A small image FSQ autoencoder, trained from scratch.
Training: soap at rate 0.0017, 11400 steps, batches of 256.
Data: trained on pen-drawn characters of a made-up script with 800 signs, 7.4 epochs.
Rows from block 3 of the decoder, named by matrix and row number. Rows with one number belong to one channel. Each number is 500 + 50 x the weight over the matrix's rms, rounded and kept within 0 to 999. All counts start at 0. Numbers have three digits each.
# convs0: first 3x3 conv (decoder.decb.0.1.convs.0.weight, 144x144x3x3), inputs 108-125, a 3x3 kernel for each
# convs1: second 3x3 conv (decoder.decb.0.1.convs.1.weight, 144x144x3x3, transposed), outputs 108-125, a 3x3 kernel for each
convs0.48:536499560539554573504549477432454424470478444479488395466485461457489467502489521512496457533510444535522468485472454416480472496517536453443466530481465548500457476466477456479472476477489473471455499422494478467526454525508511525506507511459509504462493497519497453446528472477504458461408517510429470438435468463411470452512500481477466526496526540487531475481443523557483419473471510497454490434430497431514457451533462482506491533494556542563486519530536486461524517427486488498435
convs0.49:563528498573534477496509442606552549470571603582393478523510523590513530484517406470505492446599500515465422474492456445487495561486483523341458520493551428449447520422460462495535559511430492483493485517495490563378444547528410513451494504514545469529432425569603430508512468466544635477438455512498496552411435514538587412528474506512470511439496499591391509379495476589493441511378525512493519471479488483483538544502372543447539485455463552466444567515558477422434365519467513401539
convs0.50:434541533506421521574529466488495451498511496512501505481502468564585502530562512447537444529461500466445570504509473498495503521414530526491520513366470481498522478527502473539480473490480462518438457497474550549536546553503448423558476497502492454508553472526598485402540502452518562486485514483430460448458436490566507435540481512541454471502492514479571462544344558464580452461465429410455500527545528624525418493505560525531499525435435494452420537551442452513477566479517557501553
convs0.51:438510501426499481524519483488527509527495449522424498475443427512470490448456475491528542390529527476554473528447509482472418423502460450514443462524499478426419459538470478450502497424557489533523546490475526478525442436497479470484440579395468466479507478570485494547564477531500439497482486429505490474504495504504489535519503479490529554513445489485538434447479442545488506495508534479473476444478526583483437419500539525500452483518516577547554509579537517507474507478552436555529
convs0.52:470502544506433566473566453561474427541458461523525490466486462620638499503514436453488590547505529386513380457439445455628472460480495491464556437462531572409540508439463416476530474526543460444428509570557553524500503459524415463551567431453318385444495592500474410439479509471536449460515454562462527506458516445514535496463518491546451491515448537441473556542517545539532478417542509549492461522559453530500386443491575528546550468434491501377603553606553468567544509532505498412468
convs0.53:468469544535543476526514451504513507520429543472471545466601551493513477576520477488471541456515512485491471474450510498532442404541515466478526442406516476527491470464500511552475479472496461520491484473455571510488541493507503503466480489484612519511465472527474483532538518498424555560501522438424518500600476453424465512502549505466502473472517488461465597600535521540494438433449523505466485483506559441514530544459425515450578539470439480407365487527510522504503403485543510532564
convs0.54:531495515396549543550556476510557532496433535540504474519523475468470493543523478591479654494488430558536461404558504489470508473458566490598454562625513456338474506550464533467593536453456555601493423644567497558428491515562375481565475450564432433443508543583539560522513619466506452482608415540487493555476451361502573432504537505462534473460376529468570477509501529520551346618503504485535505454510407571450465516554489466473499466494475583455564462461398444466439459483490444501534
convs0.55:471478496504486478487477545478494665591509512521539411465476542585466449497496508384494490586426577502458516479443480455516510508484446449562438502500539493541471437558469525519477558448421531581432593401521514474595505530521480455465422562483436477514494473440496518461615507395561525438468495383441514484473470451422466453475448525574574539479462444502418540498513485425575493537455436503533521445487555393487561526466433444530355571467486537536414446477456576559411420536516472469538
convs0.56:502516522512517475525476450452471485483524475526472469433507485502494481468509515491474494510472488529522555500479527504500490512508523512504485515520478499462519515544466471505480499498464493476441472520455534506469504464492474483481467475540453490502529464498515491479504493444523433506461523539477542463488508510511506555516481453490504483528481448477544493500515509528485477547528430484455457454516603545488490517490484540450550462525484516478527495446519455491496533521472484497520
convs0.57:561550469548425513471440515555533488542442515474542465583474503478512588513479535465426479443534597469541436418522507652481523426407435431536555525463440404520542496511511535536456414535514472497498530498509456477461460472491593464482455469498478471531482500421477491633488471514533528544474491497589417472554551465470562487473467538490507490544402458592527416463425509464488532493520518541437488458457522586449426576490607404568522462449424398524523420457341481455539468507499430448452
convs0.58:474429539564523477477525487589633565553514491514479484459415485594470448423470446546443449472477490494506573522451457463557490605437492478463474479521582561479479476450506491504586406542464441519578484558518586515502436546513434456505478477464575583496475526488453436506563463465502480547526476584535496583421586429423484393498490498478532477508427515454454447486506490561441486426454513570495537455549403482518523547465390460399511513514339435487512373553489519556426502460594520524465
convs0.59:490445555454542547510475502447508552474598550460528503488441429482480516534549508590481600563578522501511466551515486505562516489494486480485500478489407500478552523509564555513515542517474578473529433429511484498535523515453498506534506426586513460439467541525480526553568548538531538510422470525582484431564483434588500468495463448479531486525419489487440479446507522421558530428483446459517526485490554498411551505461521426559490514528567519483458542493473549500601512499485611521590
convs0.60:583488455434384511369544524501586516417437408526582487524507524411528538415455510512485546498480439434486486422486449491469515555493481358543455356505603604571468540523475539476414623461467597537554481463502506474509419479563436451495503558440524508504482457455448555511513547578567478506473506478409584490671532527570493536541467461484481445424549584524454531466410452500444500475491651527428592432573546516392551490597463525430578508495435562484483540488550549476557457487453496526461
convs0.61:537388502489512560428548562610587470489563513587535565517434544514485421419445455561401474412573508487489541517493471504550473448485468610517476440501432382501449600577540510417476459412494568503472443490532496428507539524453521515398425466557515515485316523511489542514432446513586463569524472476453386510427515458441551468334594565440540464528484480508459531521531550550573459579616470582491490377527524417465578460463408450525439478537562415361434487474500452484513594523510456463494
convs0.62:576496540539526425535529491498481496577508528604439453480493598437532438551560477401568531485566568455483416474428476480521478461555523422490532471430439431463536414408459491616572529531475558527481589451481553465482480530451511462479498509488415520464486521407532530550490494478446621542439530633579562572458529585499551476475454481479483461495510467545527546331575403530477494460494580466428521513467503574573476514485363380594652474471495597453440496500496469466545458618487464395529
convs0.63:424507455517633427499425524506560484492467508470482544456585499467521411562416491422535568528471551487454479479646481403523517404481490485523491498485573568505539510500497572459574444531433499510522618499474518416594545458549469529547456462544472391496499464384488579502484558532469392489605467461459544446506570438424511456497433535463433542482528527571538455610600471411466561445486568455549509559442536443421497474498564493496511475434537432602429464485449512499578511519599509498526
convs0.64:497540381527408461495491534466471436521399457500490558500474543475419509539504465463473500477460528415498468439536445510522533466496500545461475514518492553513446395426425546525500402451491532514555476483526518519464497443487501540507510493531469401509469406472473446400423479489584539511564481439421507514443457497457474472434506538531468477469491481571567453491541505504535499524543413537457484484504452532550395445516428457448559580530512521453468574445445572576395516489489500396477
convs0.65:519501485475467442486533503498510612409681516425491437505489472374472611431511579595379562499599521554510470381485494503481538444602465448511503422444567490565473571473454452595485548399485428506500418504534553469512492502399502440494568498472520497531475440461494467507469509514432496532540500481472493585451534535571468564501504554454532523514438470484416518577477436562498443443574510445480539564340459442504519457472443547504402520507422461513534456600464571470428511502527443448519
convs0.66:469460513532513522470525511517526513517538406556464546511559556491465419437512546500485424505446585476515559445351429564557530524489423461507499533492463508414470563443474466573500542512458562531474481471561388491526492576535462502419539422535457488464558574508530481577553430578506491473562547538532505643489480555536402541528489562499545477470533430362532507561503426563514381438547500558494505491438581537508459464594427512581480482435556436549486499498588475543549398542480483539480
convs0.67:468482497496438575508529549499476517536596537496532506527551458503430545498489424499547417420478482475537533402376480521493571498521492566527537560451500558490490492490570526562493459506516466487478441401441566592569495528544500427497540519391494485431319423529449432523455640431498488442473451484466517488427448424441489413419457410512582462497491452489499523512454472577493572489524508422458464558521507504490601457480492404528541564392519520466424526464440538566546406433507440563483
convs0.68:548423484435478547518476514460486570530568488525512437485499514434590495451531491487402529474482638440470576381511492498439416535514539537439478555458424522529466551479476468450564484552381557546423465494577442592359460483471526539485463511439507392431587604519511475465532534405440518500553522590546511425490455540425442389571496527467457505487523422508523513488508499514452359611500439405485460508458575475383526558536501554534339486501508534441495435459458481496530565487585400471497
convs0.69:480486468531465474517515470504582569470446469482488506477532533496507479502482443538515477517510469491445506522506505561535531467522494506545539544574482497541502524519508463520544500518546532444468484493477427470515471551539507539514500504461517473518486483468471509508521517492569609529513467491531496521535504506538451500475505473476529529507533597543515484538530583565546524486532550470490492401497458563498488527480517553510516452543484488548536505543513450563554496519503502451473
convs0.70:490450533411515498491500556504491443492500506533580521489527527542480395489445553423482553535443466489480464451566474478444587575524488494493405435465479429518489499476428514514503482491503548489426372461490492559405435525531410458484502567441487422524449496466462546474553623560534484504471450439538534462409441464486477417556529530500420454515540545518435541394565555573563528554451416381540545413493560504367601455580419546526452524452477521531412563465456440461500408550501518481542
convs0.71:498423508526474520445485543446496514482570552499472551463508509470478460447457473487471605488432471534576475455426464507507523552467608486530408547415574525487475545527413560421512551485450589496505526515424514549481486545497430503450456538552519523561445443436489548511519423593549510471603430440528488522474439434496516496405430528556506482466543457395492413481501551506465520451530561579451381523516555438553510576502309439520542471448606408482412479507555440521504463489558492459474
convs0.72:467436476487490505433536518549465597525484534437514499497546434450516462598449449466512460574531427438539557577552478421452482487542523529427412500519543510470480512455434550514543370483476524450497479548546517466452572469515451470499491494495553492444469478488494478470494594484493512532518543512448413442410526564423398435536533543469511408493550550549380455546464461484480529449427413580525586522435426406441475453417461451482410484509419414494528499439552497511453493498512485405501
convs0.73:472506527458506511413544504472465474564587481517496578507511551420488513530515521485395630441428576513393503442488533394490487559533525413516477471459550521469406539455484519509407433493581568459500457503505397524511437486508558542510424560519440406435565467561436527464444444505522468421573494485505517485481479520429426482497463470503499552492557468488522539470436509368424569555497525496445469466417570515490558438575464489385607559501517547518481465385545440433474513487535492550436
convs0.74:539466543485476476542465458520507564462457483507442469539499482499426495422482536485471458513498688440464409423490488498562501478519515526429509415524438542431582485528372520544473431455523484442442466578431557411477475476518487464553337553557511619451507579479520446557458481405488572506505473543397418490486446534474468535530431479469528532488509503560333493511608433553438569544560390438393504457452503562555652487432467479468463481512490530390440507480460474477493542475519515477442
convs0.75:509500505499504505507509512526497484522461502479478468439431459433454453483483470493507508506531445513503484518475472541482526501520556491461451500514479473514508571585589616586659636593639508461460490446452490442469438496474439475512463522510513463469514497513502472542457462472479482463448461471529495491507522467509512525488493523499476467484481483489497524456478492513460466539566583578510551537542488495490505479471459472454474494508490495523464481479484527525487576534520556560554
convs0.76:429466530508556487558542479458538564548561488518437523391568527531492523591487483527519422482465517529530382515489458539502421477499480500543493496399419494469531511486447514439481510474450459471475447493480498463438545476488451431618560525516531483536406487464536445503521481449447492506526521486381554415475416486566453534512435532525490521457481521451440486552443585482518532427525504467450494510478481470548469474447532507576515486497380465438479524484492489541568470455470464467480
convs0.77:469462486430532486440482501431467412508471464433476434506545554506476510538533530513498534539483473525497497476511444479475478484503469470468473524505512478493472404548527490525493517512495526493484495478520494520511446499505493484498464497474482461468455518507502525448542457457457466505422469453418472487484514512481464494543535536481539505570534570486479485516501476477520463510512532505472502453484514405471403472477489438495455536515506527494524542532529468505496508467479447488465
convs0.78:510451500470579506539510520444407531454542430440487537489532504503410435569409524539502393520533459566525516475517495550515484546496537514456454525399498492470528538560511398440421557473538485448500513443478536510516517531476481513485504453569563510480558509442589513505530539458557575551563449477446481465530545481509494538485431473516510450477425553428497458496408561449545489538435511418412549414452576559546553481528451536481517586463484435499482523473510555468545492471537447575438
convs0.79:420403423494422488580516459579410463511336473497585482574525499526488462492455570532496396501460489622504520375462496468377533532421489517512533531341524525412472496554516515475495495465536488592492581535510508591567567511517551429481438464493507493563456363450565490432449417550520461363536423487483455514486595554582430508500521519401473515524422461495461483509424482521462521552523536451525502495452515556520406458435534492472479536525425481522505523553481524481531576444527471500510
convs0.80:499495536488456545479476537472516488557458622473452520520543493429474549506460633442437498544532423562481452474435515498463442515466568487469510493460512427467527520517476418582408455520443452453508465557499543496439502403507510516541518453610518457491432497642439458489505493483381525465443448490455465536494506440531529472469500575449505531472567560520603521434509540455527493495441557455491500534400509484627371501533570449431366497515479487465554493427510455497455475509469538470462
convs0.81:537454499420583522540444441474555533477475570507489452539479495485504578487430484527541472512538471491451405523459491449360535497405480525499462440446484581490489477495488431488506456565552566444508447654488536425503529565483504420418448484508558516608473510560513504467502535447506444558555485501416485487488546442535481429520550446532578403475456458493541506482428398539462457457521359549454494525519468433494535602458464478384503441583512449480531459540471523518557506488476576518479
convs0.82:466436471512482421428497493503444563522553499493587527431539467541481474480478498539375389455503522549506486524384420425432539535463437522524436545517510487397511487457477473535471560454454497583535532519504472480516474539578478511448472635449528532452478539441490386595500464547557456587445454480472459413550529491394453489448494504427547500497500501492408492571517468513472478481565463460498463430399553510487494482560471531445481455498472595543486550445448417438515597518450428528452
convs0.83:558597529460547551440418488462560456535539511505466532495448519470521402446478525576486592529476526498460542528527497410536500488539483488530508386423556428535540502607457443478530538441494504517417526501500441565487517495524438546426543417520491506585519588423525552502475391485531534546521564480477415475497491462488487415411439570471401459498512492571634536507490564467463488522423514500533395405474533461543429573502582508559501537426536443553438502444534378571537500398422508499462
convs0.84:531513424486434499486417533554477469401483449607509556464471487535584441415435441533548519375581563542456530436394479424554493477475485550562492480464538478488479509511461528497478477508520504517366465511565497494459530483560497451491530397570520508464488496523476423517510483457539529462450497559479492468459552448515522508487525455545500471520454518508403524504618490498505594478503466530449526482508470480476548575465385520538502451413514484471508436475515468497471417509461524551513
convs0.85:434474549515463501473455571538567518502559408422472431645515530520405451472511433533471455504489503470531490484417436506605449477517491555476570429479472526499503537562537505446453433498471467591536550524483519539487505490480453436507478494569447507442462448491481511466505439516504504581466441471536521410467498498500466539467447455465459504509482491544364551430449505460485534492523517516403477525487470499472495545485574525557612510509577548492451520485461504491475425504623535421449
convs0.86:446452531459479528490555535455562464482594530505500417497479490460542550507448423500456428505486586575555501405492495464476432496493529492578496489479483560434425504503536526449425503553438548539528469498515595527438523454537401442509518563431442482583527512533479478506424513486437418542555456529479475435471436597562578572540414540524427492478494505553517587527455516443542499532515525473497442488578469515545639526516495566461438421509543451502478428443601577454479522381448513502485
convs0.87:509590537531585574488487453486530463461518487496468453525436428473462488476456468476492506499476505444486508449496470487514550515527490507590517521514564532514524460521451491467444477462460468529469549448458475469483469512557522592560498576533559523490574500418488504512505523528563526458490510484507510432575505502487505523535527555539476534523481478514524542523534552593491526464478482516488476469453492542540574555495515533546536510468481482492496473474482471534491515472469516494487
convs0.88:536364527495434452488470540565427489406438462444466381474455519558378486509556557557505385453496584488548462532433528529441500392503410494442526496395517580422595492526539545466464523499479500492404526283522514561508536510474414499513536447559489516471569381450551482441491531440534501553506464470463530491481486600521517522562493454573495499514515496517449522476424501499512563486517582426490541525502552495564621570360415527477486456545630479499143490463479464434458521443491494496460
convs0.89:488586499509619476592439523496611487458632482353447448552507458524516500402509493523502449560492424529566435464552517573419441475551497555526494434437545496497485551568541467426469530500430400514447511569511522380470518445539506471466464533464537583453551462605446518491542392437477492519504509520477331573443589452431471445407430493429602491551502464475602527404406469549486514583544470402484456528383552502440492472405613578545455527402475464461447510467508406499459464466498454550466
convs1.48:414480464464471559516528546506473528500449535589485477402448448506485509471467478510488471545511489531540431508618507486522470520487520507500457506500501566448503607522509516508509564543439552560516485476556444555523603472515491484459518520506463582489547492491546519418486558682555455461570488497489514502555465504603465438502474535479499513526511453481489515539501489476436448515504498517515582430535538446514479547492559597445528496480580501435492507485456567489504488538539528553471
convs1.49:385537548523471472457592504533433543481558465448543481512445473563499440553442514568526505397564507520476463513466445447432596539504452504638517463379545522538523611529430371529617615457513507440539502468552469550481667532421531605544519473474452520401592513520481413533561561482486355450501528501568467573515547570423594575564561552402459518452536465455531472501514552449547427611399517536526437634493529532327500595492564472624468476436467516672422522496606404546470515470449540474532
convs1.50:512445557466518564466482471432552459538497432525521487529475546481519437475497581505492594447514521529406512474514446600520528520465469475574507594497426463465558506547382567406506481453544408503497543433520552473463470485488487598552491427497625389511488522425442568448487539439446492444451561455424520548497468522503559543471543478488544495540517444483449416399508504571567535436545521599531546634392415504458449519438475466593504508479476457465553546589402453566455566489510502543467
convs1.51:460506483451483538544523493449396470525517516578475553494531424510515486420450503389551557524499482455492455559457569619513441489516529558528409533518469461549499402525541572470474470519522391526488422548473511533547577394549407505500555531453490524521481508540564513448529502549513544496466489460534512368522513474586492503527491546587482419494496473585516503465457465570507432461510454558516548455486530453498545424507523498518423520451477459512489521406558564447500506478533509453453
convs1.52:470438496516488525553485548496454592434467476526586447567450521558514452511538526501463537518520454470576502407509568593535544549504467433506506469628540511555510455569421541463544560474516449519471542432465586557459523477552484472441512533465542558502478497496578548521538391504487504461414548524573400500556496514526488531467452461448538520520579541476636409488475479437484547499468538523547436460513463472512484501505566522503446505406532468485549487542532477558559469397422397441546
convs1.53:510466503417513526544483505529523460497559513592474442631393478500451631481559423569454519389484580447480492506463448540394456524543466470449502446611483540507465529530579481405428507552536478413477510479533501523480511464525526429497454565578515534542473494562559517353503486477486472579495502421432528509607466471478516574527475441502487542526593439507546531480460513522369524528525492471493462547516477532607488511513406546493547457528529519495555482471515410503441536518553479503520
convs1.54:523483423494467533430432654521451448489524547500454490550513430485519550378515433538488434484434622552460434413516619504525436554520557558497420539474419482400593558524491454558452496589541548495492536439437480487507485521449439483533529528517476527453467487481500537418455540466560459518440387512492505489544537523567396635492524512449514452521467488559430474542438554504491488549489530523543485526449434490551508467487446519577553564569448374442491501531576475513554546548458506444468
convs1.55:546576547423487488410443590441485606430428465541520430530539503446485543611486468388480554502505546510486590551544493530508449503492481538426507564459484410481502524508514547460480468505524483415541493498529517498499501454478490529503477447504532486415516475441497495599383551562564514560520463497430572450497589551405548615444431511485463420419473499378405600428381488427462521498506491554564454509508574566491557557469425456539443506568458350502491496479589537468465553459459518488439
convs1.56:597468561541505475495567487484528576533568537451501539456567515507523507483449555549520475435498476540481606452542451512504436507511552491594436574568543420477447434562521522501569565495498425522407519496501544534499491457412507498555484482474516500476536505519544512497535481548449472531467537501485474437453542559548507490554491494456461468491465485413517490501537431520506492416476539548589529539545413401552518574532481545487506479539454546585500499520576462492571501455474459556524
convs1.57:524519586486511473593447479528522555526494470508524434567582488463464580523563451512513469464483560442595489500510622499536414496448485530578515457529491543484493474490457507431464514538498419434597561499458575560482508496495515467466555509569394459470610522559507493509444563542407544508494498486466455546489492489556594453475599482454536541420511480542507492471529578513500439545561594529454475485420481422487521462545473592459520450490559505546372542492586437472580506428521412509525
convs1.58:542446466493391466464560552487466508423416460522479564541582498489509462512519432518473608454522482523481563504533473559468547441573551507524517519461497661556505498554530505478491437533408481473538518522462458426541539610578460493545417526552508592531490491442539429431364418447532512439449509506568556511538492510557458573610566448540529476546456464560471397517448501512453446566556528515540430438554568434511505554532538442466522549420476477394508507559426566472435481522475526482521
convs1.59:451541472499521554460476524484474527470493623445525478596531389443554538410504440573491488566471505463532382530461425498491522523512532625442459552462438513493477568536518458483458461467509514427512459533531457495429442512481536453451439508537443522492443520516573489554521598520595473459576504498567475464534538450506528416532532513539375497457533487504543523472499540440586488497441407489485515457505529495484580496489445471563555535450561530501498476594519469582449483460537436478479
convs1.60:514476529506531464450473518497498574516465527520437382535535546452481588497541489436571535526417475548475474530498472504526481503532630490495439571547479459567547461571519521562552570484545431510429554502445478515458448496584608527461471521457548473537442528502502495518558580572525496462513465545542469474514437355446596531538544555581421576540416440503522500478489493521570439528473547450560443525471461490507490530446575475658508455556433526494530508475450504459542559522498520496455
convs1.61:517423502402565559537530469421534482497547545463460530497459577481525493506574477542465480502513521406513591555530451565483525539517466511484505514496469540523406506584498551487444441499430587481547555516529558500539477454438539530460455512389515477427472532580498481497379512491439591548406573527452547521492447561397457490502445423442458562418464530477445531543532367441526488388466513376511538478454457533541451462536468548578485483563525526413540438484490478528560477428527459479576
convs1.62:413457622539437445583442504545489436443500450549546479526570458500476465427521530546407576465492480515456436539576496446423477455554549492563441429569434585521556532498508494547428464543582485562410518491419491480498435441625463490518532510545556495519536456512548538507445300564517532482497468496622352495507582496504478419602527543512467478514531538438543510577380577533487482508416476430535509456502452469641494538505403519437532626412567517537530490514387508533463488420578505579480
convs1.63:534472430481523456488482468514393531545432466569500447548519441498488540461398567513506452578570448462548487511421530514497598497443585508535484462603476546479539452537482559493472590576476519547473537599401450465504505448586424475545504521505526484503491510498558518490556431522535544479561451508491471520511546410460483468468467539516597440518535516582489527524397347620547491445568419483435557372484519519412520462504468502512544443570519502344626519475391515531470438543495488505427
convs1.64:503482481540483511455557475534504575560458460468536507555535438516521495502563513564456498523418510512551508514533530559484469520523539439544555591500495481474495482513511454473491524559531484507414465561506536464540447464504470507522469548518505475548471519478470567456534554419451499437507469526510504495514481508452430610552471405545485445527487478516396455544434574574523494482595517488562439517507463502448395561541506542414458583506405538511400446527436442576447508518470442508459
convs1.65:561481373518537523483450552508511592595384518403446556474403509433435489461517533515455465489479552520515484472455514447562473490502555500563457531482509457496498592572500498485493530521518574563501417505513471508469449535497543521451515535532387490545501516504552452482470584487486544561502475450535531453513447599524452567620488385563469407556562393531464542469518451494514500527535495438468560519533458515610531509466524477415536612456488486403533557469521564441499547537378498578353
convs1.66:528552586390513514516540483456569542447437533566525464477455592487527482476502426498509583546511421478436428666500424431514579595569467633525518586528473398566529639423448545539530445588450483484506506474501421513532547484555509522546512506447464516462560522548578442464520497465446408495572529495402604525440462470459525512620535535506483470399455502474453543498518488568487538433550484565533386471590478517452485501520517595528489487484528548502480506641512479496539525510561515503439
convs1.67:397415563452462596432530574540479491501483522511534475573505536485507522493548445537499422363500564459486425525543552558463421507574522476524375490522347484462515451474547554479572474498466481442536459460575471432514522562444507586462467380543480538534482474514533452434369381470405422509442450577584516459500550519417442521463542563431441531463469598456507388435456444485571572378453473514539437518411493480517458515477456492488536616624529534493462535604499497455569471554537587386465
convs1.68:486524475457547571494512543505480498550463512489513541542518479505451519491519469512513564412507448477470525509466461492519577474421616447523531521545530543463490485501604439477570528520443577481539443492492591497486574577480433474566520505432527504415471383516486572551493507570436573563467485455593467486405521528476523518583468512418565643516449447437585448486575464480369571549527462454523583518547391494518549547446451525500524541540424445622582447521531424441627459488437460559650
convs1.69:531475560508488477517521496542538494511433454573430598568546577519482463532513450547488569447504440508446524413501428545516496552461478551478466483489529493491511464406426496493552466576529489549478570479535522538543466515500432526482543457503520424492481515469477579564460482433513448450581546538563543467490502485423441547428452510463527484591546547514498457468564472574519494587497441487540501523485517448367542505518487435557483485438521440497557512445527567523416430461501471396460
convs1.70:443536535465524549515477537482476600553505494506455451545606474511515506471473360547527508538487420412487514533451505529523518490421513600512419429524494516493518530561417457479465436546514508452436485474566491483418504452444564477504467500572521411505497439540633540451502524607519494493525370426601492394527475515518502560489502578605502560458474475430478565474473552481527455443437534412528422531500524492483483524527531518510468498545466488606394506501572509509501435473601501523527
convs1.71:460541473454543481569509462520428474610421454507494509478427528434489476504557539556405510509493560348576521499454508471473546476536525523429505469581499560486419492621419474517567564502522494514536627487487508546457591462480491500498556496518422532496443483562525407431478531467457503456485549452499477541590461520445553504516521476522524447477554526526533436384547471492505549563398465482539542499532464574439463515529512457477456598426441504577499421522609486498553481507503451569493
convs1.72:411389520500522513519473545540531512459556519473563548522549436481467499536438476469520462487510452396505554427488544492482551558519383513498498522545521449514492489489575523443506556549485480411545451420471456574466481513516476483526539519442559489485568466497538471481475490483544454493500497494524528432537454529595586406484532509526541556447431470483417483504576457489520498502564459531491391489498549550505431513517588511534487493523487524565538561492608454555527516529535542533568
convs1.73:533497476509490431499533526434455492499428472537496528504536496484479529523455488462459477496498568556508496535471432450478516517533492531430482446465483431490545470494559547521436504551438525474471554485453481496451469497566551517390499478505521542534478471420560486468384470510459534452604503577495496546486547530509462465536503454484522533535521475523541543528410571531554445465528558530596440368535526569579434505514534461493489508560481542599422403488570505524482413469524462535485
convs1.74:484426497481502484467505532531546495443471578489449496558430454402516469547395477461544465485508465474509569514523540470396402445470534512484422474469487480565494468407483413464458562566482608440528475430540428596510557465502469458542463580552530547391586435446435459446442397516546550516596498450504501517516466436498612552522510508463542539432594571379635541510433476514481468567459472463588488530530476516507535506551527565526335497555635468585438575400480541569516469483532471446576
convs1.75:485558492519544528477497504551527420549539497455509476458473551492535510530505520524475496525545505441527487487426408485535476480534496510510448441493540512479546446502564479521446441459453509480560510445492485471440380499524497456538484466513466573516446522489524526486538461488511536414501550488468517436510504488528518485498519494432506542580494483468465494456516507436562426566489422510441467479414482486531511508530500471535514452503498452515447552498570502457503513470433691504471
convs1.76:598459537489504572465466452466478469520522521558501515536565452469473427475541530540487461451403528526491521587520495465498513524471513493475521523561451461500514499522462582538519498523506475497506525454450547524567488589468497504514503487494571503470458430541493564442474536421489465461560438494485513452584487492553458564545533498504482502522488496464444593504532485441599550503489457506510504505461499471457490566466493570529521515531492613495465504470448451528474527550515582403501
convs1.77:346505393468545531531607423456417519585531468540477582285441399433510487389494496400484389491552443465470503614556558501419486571551502500541519481492417466482469626574551479521518570445672556444469475501520574493436551493474524518503523544479556482364502513514464524524553542583509491561517490565486436524408518496469496556534545457471542510411470468556532480570437396575587557531549545484494536612421556473517458520560483401450426517492505452581447476464493459516588514413492557558702
convs1.78:515497531527501490433514559429504491471443619538509469570527442527549500386514483535509455570467429495491456486489452495507593451346565481552503548569483457471473467547479585559472452471493413565436533489503576510473569515498473515535514466483401450484571493398449559481485492596510439456542492387498454465495466524527506528425512544547537524511542489568478453444486486470549624468503463468608482435618514484428512544506548484478440501533520552455532608563442476519529493562471408496491
convs1.79:561487519624633486634515473489513408604589542552492503434449554512541529495430399573538441553518473446527482502516456491562540537526525424479461402538497538563508408563559526436486477527476488541546490418522583534430488491490508527515487477485580415468493527556427473452456483364466494526570506478549543413474384512567452442501522495470441452564572557493499592463562404526557526431524498475484525440533420464581462571527447514394499538483450513483454429494516399592537496497453502409573
convs1.80:469558436389465540484492547563518517479431438511469498444490465569456450597510536453555585427446578507505579452500476566454546548521552480477493552514500486543567440472445480520502562444477542516485480425607461558421414493475481533522518473595527520567456540400550504411501481499490507451579472556510533488587526495515581540478458458422496452498543557526477405500493531439495473533587563513471559581375462531490578525445566446508509446531505463492432520356499426422555565432487514561430
convs1.81:506509461538505554533479511459441593447564515483431494477457497422520458489513550525458484505511551479496524529499463456512618430539525516453460515528464531490531517449465586546500491439550481550465627335467451541465515586478556470478514538508472596481400462445526482397499520507453497485513539531445523505474466570496560524536503527573435486489493466503481393563517534469517449463441585531532454590509599495539451480532460527492475529515517437441467551559556441473534501449466487526437
convs1.82:514506523526425529592455351495456557572511386532581456475541531542518541451450647392553437541448623505568443552504488450565497516516478530560521418592511477406547549541494457551514479588517570539482500499480472465539544452565605452466463465540369545457522541516480553346475517419500482476556528512445491458578556527407530513435522438428438541479476551543499410514577551461463369466535593503514463492508540528418553395513597562439456516464484486522551520547498479473422563497427557552513
convs1.83:544608543475454513449469537476550516494554450484439620476454570567502473505530399505537472505470499416516579568468514513463541529545323454503559458534591516425399548490480461503529531524388416494550544462462562481478589520497467474525471490360557617442528451531453492499610473490397442515474550508538447542515473422577566602458565559624503503349471482476549481446542594540438434436510527582517399487649523418457452444572496546476416448520495484503549470526632505538438444571502447398568
convs1.84:553473523506425490456465490413518548544495481546559434498548524557449502446486444487548520540425503443468476583491581527506437483449508484506521495589465397580454472486431507519505586468540582434335465476531441450558470545540414506472495463514443461501573543506553492497536448468476499524533441465571492521541551445437470580428506562461503493571476512475534521487431490524479448472545435516436489528454549408474523479578510610597452517475577507496557538577552441446544576495504461529527
convs1.85:504525492421485501449534601515522517464493527497467535588537475422485480405485391581460465446527434491569512606508533509479588450584417467572514482460526485485476539429596497543568529492518454513533494461568505425496429449601511494455545551451512524507504446412561545558511568525472433491542446534459544381537518497600465539520525539488458508508517478517570533513520568513523427510492499511522516564511558430437413471555489536565531472506523488435429517473577537565543497556481517433566
convs1.86:454501545476517465556463531526528565377561571534477477518522482516488468368531509427549477440484577560473422468524528566453453503518513504524468553513468486482438504413545559520474386512553518429489527497551480490529477451445497507522546481493429577483503461477515495589461489514493541570491417459419593413432537571615519454507481530547472547452542441455484550514473470543496473459516464508516476496495523556503400504473432455543613368643542446449592620468475505453628476454555556457458
convs1.87:550532634487483529466495377529529425554397396534421468515471433443449535453514523566494436500471461434543550394468470476546513496485487492406496393572585499468506477494490573493434563502473554531470478514420441477472494437488516465405546683551556532583550521397505424479464461479572482441546556474567498495466482504441481552637490465536502455406478569505461542575443548565527529538560498487518512442453514552475485491505485422399496511583439480429485493408436535457470554520478527478501
convs1.88:489441539532515589541521529712525558501518567489466479555549575459556484517536422477506512416548520510460472546619448492509496476491432454498408469506486521546533444471487490489441528492519564541374571447487495467515457530416526547521515523509565474462443431516487485474462419455478606540497509540567505417398490469472429554422488422468479519492523471453532495475563484551491435497349495378577503485496450500544403559471479486554541459508572539504500490428496527561515397486453487523575
convs1.89:454525515475463513498467572487494493492491447477467503525419549460464441486425526515558475485568440387477513505454556486487471562453432510548513400444513536464483602557440512519520499505454461495498502361579423509555560553586510516541459482513419543599566505436512446437401567665502472475534547521541399604421470476550613493542614466459589508509414518494671413458573527468406509416498512511533523491455585638471384452619670517530434556533463513577535466380571445487593434506557527574539